Weights of a small self-supervised image encoder.
Model: 7.03M parameters, 32-pixel images, arch mlp_mixer, norm layernorm_no_bias, activation quick_gelu, patch size [4, 4], layers 12.
Data: trained on pictures of board games with random positions, seen at a slant, 52.0 epochs.
Rows from block 7 of a small self-supervised image encoder, named by matrix and row number. Rows with one number belong to one neuron. Each number is 200 + 40 x the weight over its row's rms, rounded and kept within 0 to 999. All counts start at 0.
After each neuron's rows are labels from the 100 images, of 14848, where the neuron reaches its highest value: "patch colour" is the nearest of a few named colours to the mean colour under the peak; "responds to" is what is common among them. Only what is clearly more common there than usual is listed. The data: pictures of board games with random positions, seen at a slant.
# fc1: MLP up (model.blocks.7.mlp.fc1.weight, 1024x256), inputs 128-255
# fc2: MLP down (model.blocks.7.mlp.fc2.weight, 256x1024, transposed), outputs 128-255

fc1.707,230,168,173,202,172,208,179,129,190,203,234,125,118,217,182,193,174,198,251,200,213,171,199,140,225,186,222,146,192,151,204,182,173,150,208,169,211,195,178,230,281,211,228,197,133,160,203,186,201,252,186,148,254,234,284,147,239,268,253,104,96,224,177,167,90,183,183,186,209,208,246,215,213,205,119,138,295,198,186,226,169,179,153,157,174,187,188,250,192,180,210,176,209,177,244,173,173,246,134,260,204,241,243,194,226,181,252,209,186,176,205,121,215,263,149,219,246,213,256,153,166,143,213,251,173,201,231,282
fc2.707,165,268,195,173,123,227,219,215,234,215,132,247,194,124,228,182,262,225,186,169,153,290,223,212,205,201,229,193,167,277,158,303,132,249,225,172,246,244,212,212,173,172,180,173,282,243,210,202,207,205,182,243,237,143,220,145,208,213,264,232,232,144,194,210,227,166,150,208,185,160,198,190,192,240,212,201,155,161,203,165,239,101,175,167,253,185,186,231,253,292,221,142,190,229,184,213,231,172,262,201,194,209,168,290,150,182,215,223,169,223,183,271,225,174,267,156,164,166,156,204,193,188,239,177,228,157,187,159
patch colour: black
responds to: nearly full; stones on a line grid; discs on a green board

fc1.59,254,239,181,191,191,171,257,281,179,138,136,245,166,198,175,210,174,227,159,177,161,146,253,255,172,168,198,215,177,243,189,151,204,216,223,153,232,230,139,257,184,228,224,253,229,161,154,229,208,219,101,127,151,155,227,111,164,184,244,143,160,186,155,189,205,286,144,262,205,115,181,226,177,208,193,244,128,162,189,237,235,224,279,223,200,146,160,221,222,212,168,134,210,235,212,214,253,220,174,226,219,113,147,207,183,217,226,139,183,213,203,218,203,237,196,193,204,140,101,225,164,279,146,236,210,223,240,252
fc2.59,160,160,256,181,237,215,123,215,256,257,219,150,183,159,231,227,249,210,230,217,213,177,107,159,177,207,191,235,217,173,201,341,262,228,174,165,236,211,157,166,171,234,145,194,140,170,207,266,166,226,160,241,237,235,187,265,181,157,200,220,293,228,173,164,203,169,217,202,236,257,176,239,209,181,280,167,219,263,202,217,190,183,219,227,213,244,168,278,157,250,207,271,290,221,222,227,191,181,260,165,167,200,216,170,210,144,197,252,191,162,184,201,248,187,133,243,260,121,191,188,144,148,203,170,202,284,169,196
patch colour: brown
responds to: draughts

fc1.492,157,184,247,154,160,178,226,186,213,193,161,154,171,229,223,182,237,185,217,149,295,214,223,100,189,246,202,191,220,213,147,202,155,222,233,158,177,214,210,162,209,235,165,244,241,249,150,225,218,158,206,208,201,211,255,88,187,254,227,181,228,217,206,198,213,196,235,160,163,185,192,262,180,212,180,144,205,199,183,145,167,148,173,215,196,191,238,173,178,156,149,204,210,136,208,236,197,205,215,156,179,177,210,252,209,215,189,159,176,163,157,255,238,183,205,190,184,201,246,181,147,174,198,139,279,209,168,141
fc2.492,262,149,235,186,157,214,233,243,171,220,175,153,197,109,218,217,275,233,110,105,187,125,211,168,223,216,249,134,247,207,183,303,160,247,257,273,159,222,188,200,203,226,200,183,228,162,245,163,164,169,205,211,177,199,187,304,116,151,137,214,261,198,234,220,233,236,250,104,215,181,240,171,197,165,201,248,217,193,172,160,205,182,194,285,218,201,172,233,138,181,195,198,228,210,206,197,207,246,193,206,213,205,221,177,207,192,266,169,202,267,176,159,189,144,171,191,200,188,83,149,245,193,246,202,101,245,189,211
patch colour: brown
responds to: discs in an upright rack

fc1.762,231,251,188,292,174,222,215,219,162,253,193,179,157,191,172,230,183,222,233,261,183,309,185,250,202,134,176,205,188,185,205,199,153,208,208,175,215,160,225,161,204,143,195,201,220,257,196,173,195,195,175,228,260,238,163,160,136,109,225,203,243,178,235,225,164,205,214,224,206,219,221,240,201,184,190,198,153,209,194,229,207,230,233,151,205,230,155,140,192,197,191,158,210,219,253,210,271,231,150,207,146,240,167,158,233,239,233,272,204,203,229,151,180,187,115,168,206,210,198,157,201,199,160,94,202,238,231,150
fc2.762,210,112,183,112,154,154,173,180,215,185,186,215,192,194,235,175,194,210,191,199,200,163,218,140,219,244,215,241,302,216,256,169,196,165,295,183,189,194,224,266,186,240,223,141,214,177,204,274,194,155,181,237,183,175,188,181,271,179,198,212,143,225,95,234,192,227,192,219,238,190,175,108,205,234,202,194,235,214,199,120,245,175,143,238,193,176,204,198,203,180,187,233,191,193,205,105,161,164,271,196,275,124,221,230,146,249,208,151,216,241,189,214,247,248,183,211,184,200,225,261,201,210,299,238,211,170,186,271
patch colour: brown
responds to: draughts; first side has more

fc1.151,229,211,187,129,177,174,240,210,179,203,252,228,189,187,200,155,208,231,181,210,151,133,126,185,204,267,286,231,193,235,134,231,201,186,190,217,244,230,227,154,250,228,263,211,201,199,174,222,208,278,157,191,237,196,196,138,209,249,175,232,175,163,241,233,126,93,181,217,156,162,210,234,241,167,228,245,211,243,123,248,118,148,247,159,186,180,206,168,172,210,250,182,219,200,205,160,197,160,286,204,187,185,180,268,202,201,161,242,174,222,179,288,234,186,205,139,173,96,269,194,174,226,222,202,187,160,204,220
fc2.151,217,174,200,194,237,153,185,246,271,267,237,180,221,232,211,190,194,210,178,195,112,202,217,145,236,185,144,172,187,214,271,182,120,233,150,66,245,231,217,164,175,200,192,227,179,204,232,213,234,182,145,179,222,292,199,170,226,191,189,191,171,163,144,291,144,241,175,231,141,235,189,162,184,240,244,173,258,194,169,211,185,241,213,207,273,237,172,211,150,181,172,193,181,199,210,191,191,214,144,254,192,223,193,253,187,252,197,222,163,176,207,156,155,141,167,256,213,183,196,142,288,169,170,176,167,252,221,238
patch colour: black
responds to: nearly full; first side has more; discs on a green board

fc1.316,187,280,256,242,156,223,184,261,180,244,133,188,225,163,203,200,196,186,241,165,170,163,195,154,189,228,184,178,211,258,155,193,161,229,150,212,209,162,182,257,212,171,212,178,164,201,173,142,220,197,194,207,223,225,269,207,93,263,133,222,233,248,198,202,219,235,245,287,118,177,188,196,178,177,132,214,243,215,165,288,154,136,171,154,134,184,237,169,245,188,218,161,195,202,163,104,202,207,196,211,163,232,131,241,178,175,149,224,215,237,209,159,216,311,208,249,238,200,171,174,246,141,139,268,157,140,242,280
fc2.316,245,149,207,190,206,225,210,172,243,142,186,197,149,231,260,169,167,212,179,142,189,229,247,267,191,141,238,143,217,161,173,208,276,180,210,212,220,234,282,174,243,188,163,263,215,265,189,257,167,198,198,215,176,178,202,201,307,211,263,206,189,165,210,293,284,188,206,115,271,255,236,195,259,182,245,184,197,180,232,177,264,320,140,261,295,249,143,198,158,187,188,211,171,193,268,252,162,211,183,208,214,155,205,228,196,212,297,163,166,158,210,197,138,151,230,136,195,193,242,240,191,259,270,187,238,276,226,176
patch colour: brown
responds to: stones on a line grid

fc1.536,197,184,203,236,138,201,171,229,169,189,244,226,242,219,144,238,158,222,180,203,181,176,218,137,182,177,199,295,211,197,215,146,231,182,149,219,229,136,138,201,171,195,196,209,161,263,201,179,234,213,194,196,181,185,205,226,146,129,217,194,189,205,311,183,250,227,152,108,223,180,229,231,208,141,140,188,164,193,203,180,182,258,185,125,198,182,119,221,206,231,167,151,220,203,280,242,240,193,180,174,251,190,224,235,209,191,193,138,142,267,185,217,160,247,174,225,296,238,220,243,191,115,144,162,214,224,223,228
fc2.536,184,234,174,136,165,213,250,134,212,197,178,169,184,169,249,152,240,169,208,202,237,251,182,173,227,238,178,195,224,159,182,187,181,198,257,137,96,246,218,189,208,166,180,192,198,191,164,218,221,188,182,193,160,213,163,100,245,259,163,180,226,218,195,177,208,167,175,208,164,175,249,145,254,290,255,163,210,197,224,178,224,132,223,231,180,211,217,171,241,249,277,283,227,222,153,202,270,242,257,138,211,221,211,180,194,231,184,223,214,175,205,194,215,139,228,223,180,296,211,183,152,229,284,212,182,204,182,241
patch colour: brown
responds to: stones on a line grid

fc1.129,143,243,150,201,161,203,218,214,180,241,194,227,151,219,136,177,194,195,214,142,150,228,180,300,253,233,203,216,209,148,159,207,193,168,189,140,219,252,246,236,189,221,230,243,167,133,110,215,251,194,234,210,242,253,190,262,214,283,214,243,208,235,203,160,152,188,204,170,197,197,179,239,169,122,179,216,157,188,237,244,210,226,185,259,271,230,153,243,209,165,181,195,200,264,180,224,202,188,171,207,184,212,218,265,222,217,138,197,183,205,224,152,200,189,224,186,168,114,302,214,193,206,314,162,178,216,230,195
fc2.129,252,180,221,223,180,158,183,251,243,174,225,199,162,268,214,205,226,207,144,218,179,220,191,144,110,264,224,152,122,265,186,214,214,150,267,145,187,241,215,235,244,202,221,100,232,221,250,209,127,249,172,247,227,259,171,146,174,174,147,252,205,190,183,286,226,194,126,173,171,204,281,229,203,179,168,169,237,193,189,148,165,155,232,163,118,162,220,122,175,217,210,207,210,146,221,225,231,208,182,188,226,244,237,174,199,203,212,168,206,230,197,217,144,173,202,251,236,197,179,206,208,148,115,175,186,228,230,171
patch colour: black
responds to: discs on a green board; nearly full

fc1.110,202,185,177,172,220,157,247,215,185,318,220,131,172,239,196,259,164,117,191,151,163,232,222,229,175,176,186,192,255,188,208,160,204,198,101,198,237,164,162,213,218,246,204,189,174,243,221,211,210,165,173,244,156,178,195,198,193,93,212,169,194,238,212,139,168,126,186,240,234,163,141,148,201,231,230,209,253,164,119,293,217,160,134,156,193,191,212,178,205,240,162,221,192,174,220,210,110,281,157,172,232,170,226,239,205,164,184,135,149,194,170,248,249,132,237,261,206,238,242,180,151,253,205,214,165,243,179,302
fc2.110,204,154,190,194,110,175,158,185,267,162,187,266,240,194,127,235,208,271,218,234,176,270,227,181,221,158,254,215,168,266,152,232,200,127,230,269,132,178,232,220,179,205,183,163,192,179,190,197,189,157,185,233,244,217,177,201,184,185,173,261,148,142,240,211,248,203,244,172,317,166,168,197,238,193,152,229,118,216,219,216,258,157,211,190,263,157,172,175,196,168,117,173,140,124,172,193,182,184,190,258,189,266,202,162,184,248,186,277,259,145,223,247,135,199,211,185,160,101,189,185,131,136,229,165,222,229,203,249
patch colour: black
responds to: discs on a green board

fc1.134,239,240,278,173,288,197,234,236,223,220,217,199,234,182,194,155,211,221,219,245,233,153,207,185,146,179,241,194,168,146,189,214,170,160,188,192,120,225,257,201,220,201,248,190,242,208,142,186,199,215,218,159,172,241,171,182,198,252,130,243,238,187,212,162,187,142,219,230,161,189,131,163,124,256,175,226,198,232,103,218,237,221,224,171,254,251,220,209,189,163,259,173,195,271,179,168,159,248,216,207,188,207,243,301,222,186,151,203,184,157,172,169,231,247,177,234,219,201,128,172,234,192,145,190,232,105,195,250
fc2.134,191,276,215,278,186,217,185,153,189,209,214,208,174,234,215,214,185,176,170,229,210,283,208,217,168,247,149,116,279,226,185,166,283,170,282,190,199,176,143,187,238,188,178,218,201,251,272,177,178,218,139,212,221,165,229,153,182,149,295,155,150,234,198,209,141,216,225,122,181,144,246,202,228,207,168,246,182,198,289,187,210,171,178,235,174,138,191,246,185,190,168,165,222,203,189,228,230,223,191,188,246,226,190,126,167,213,236,207,131,199,171,205,119,205,215,160,169,239,226,238,238,202,310,156,183,95,179,229
patch colour: brown; black
responds to: nearly empty; stones on a line grid; discs on a green board

fc1.58,193,206,276,187,205,182,215,183,179,190,212,219,199,238,180,234,233,152,225,141,172,192,209,231,195,192,212,233,214,205,230,125,244,196,142,206,144,198,201,182,125,166,246,185,160,174,110,147,270,169,247,179,139,224,242,212,180,227,239,225,198,198,149,240,195,188,155,129,167,194,139,129,140,170,200,190,195,112,187,204,276,236,145,207,238,220,232,257,199,246,224,166,155,195,171,191,137,185,176,122,176,226,233,191,249,147,204,187,200,172,221,245,246,189,203,187,218,196,253,158,135,215,271,271,236,175,203,169
fc2.58,186,159,161,190,134,171,247,227,244,228,218,159,204,177,153,237,187,270,206,213,151,160,205,183,229,256,242,224,259,273,246,225,245,205,278,207,255,217,254,237,306,295,182,163,164,210,219,247,198,219,209,190,171,181,109,238,220,229,224,220,237,241,269,186,283,242,189,195,287,195,201,196,230,205,185,236,198,256,220,277,175,173,259,226,247,170,176,248,254,254,207,185,275,160,175,170,250,233,242,234,174,185,163,128,160,146,187,225,203,207,151,202,142,194,193,239,269,183,210,202,207,215,226,191,139,173,229,189
patch colour: brown
responds to: draughts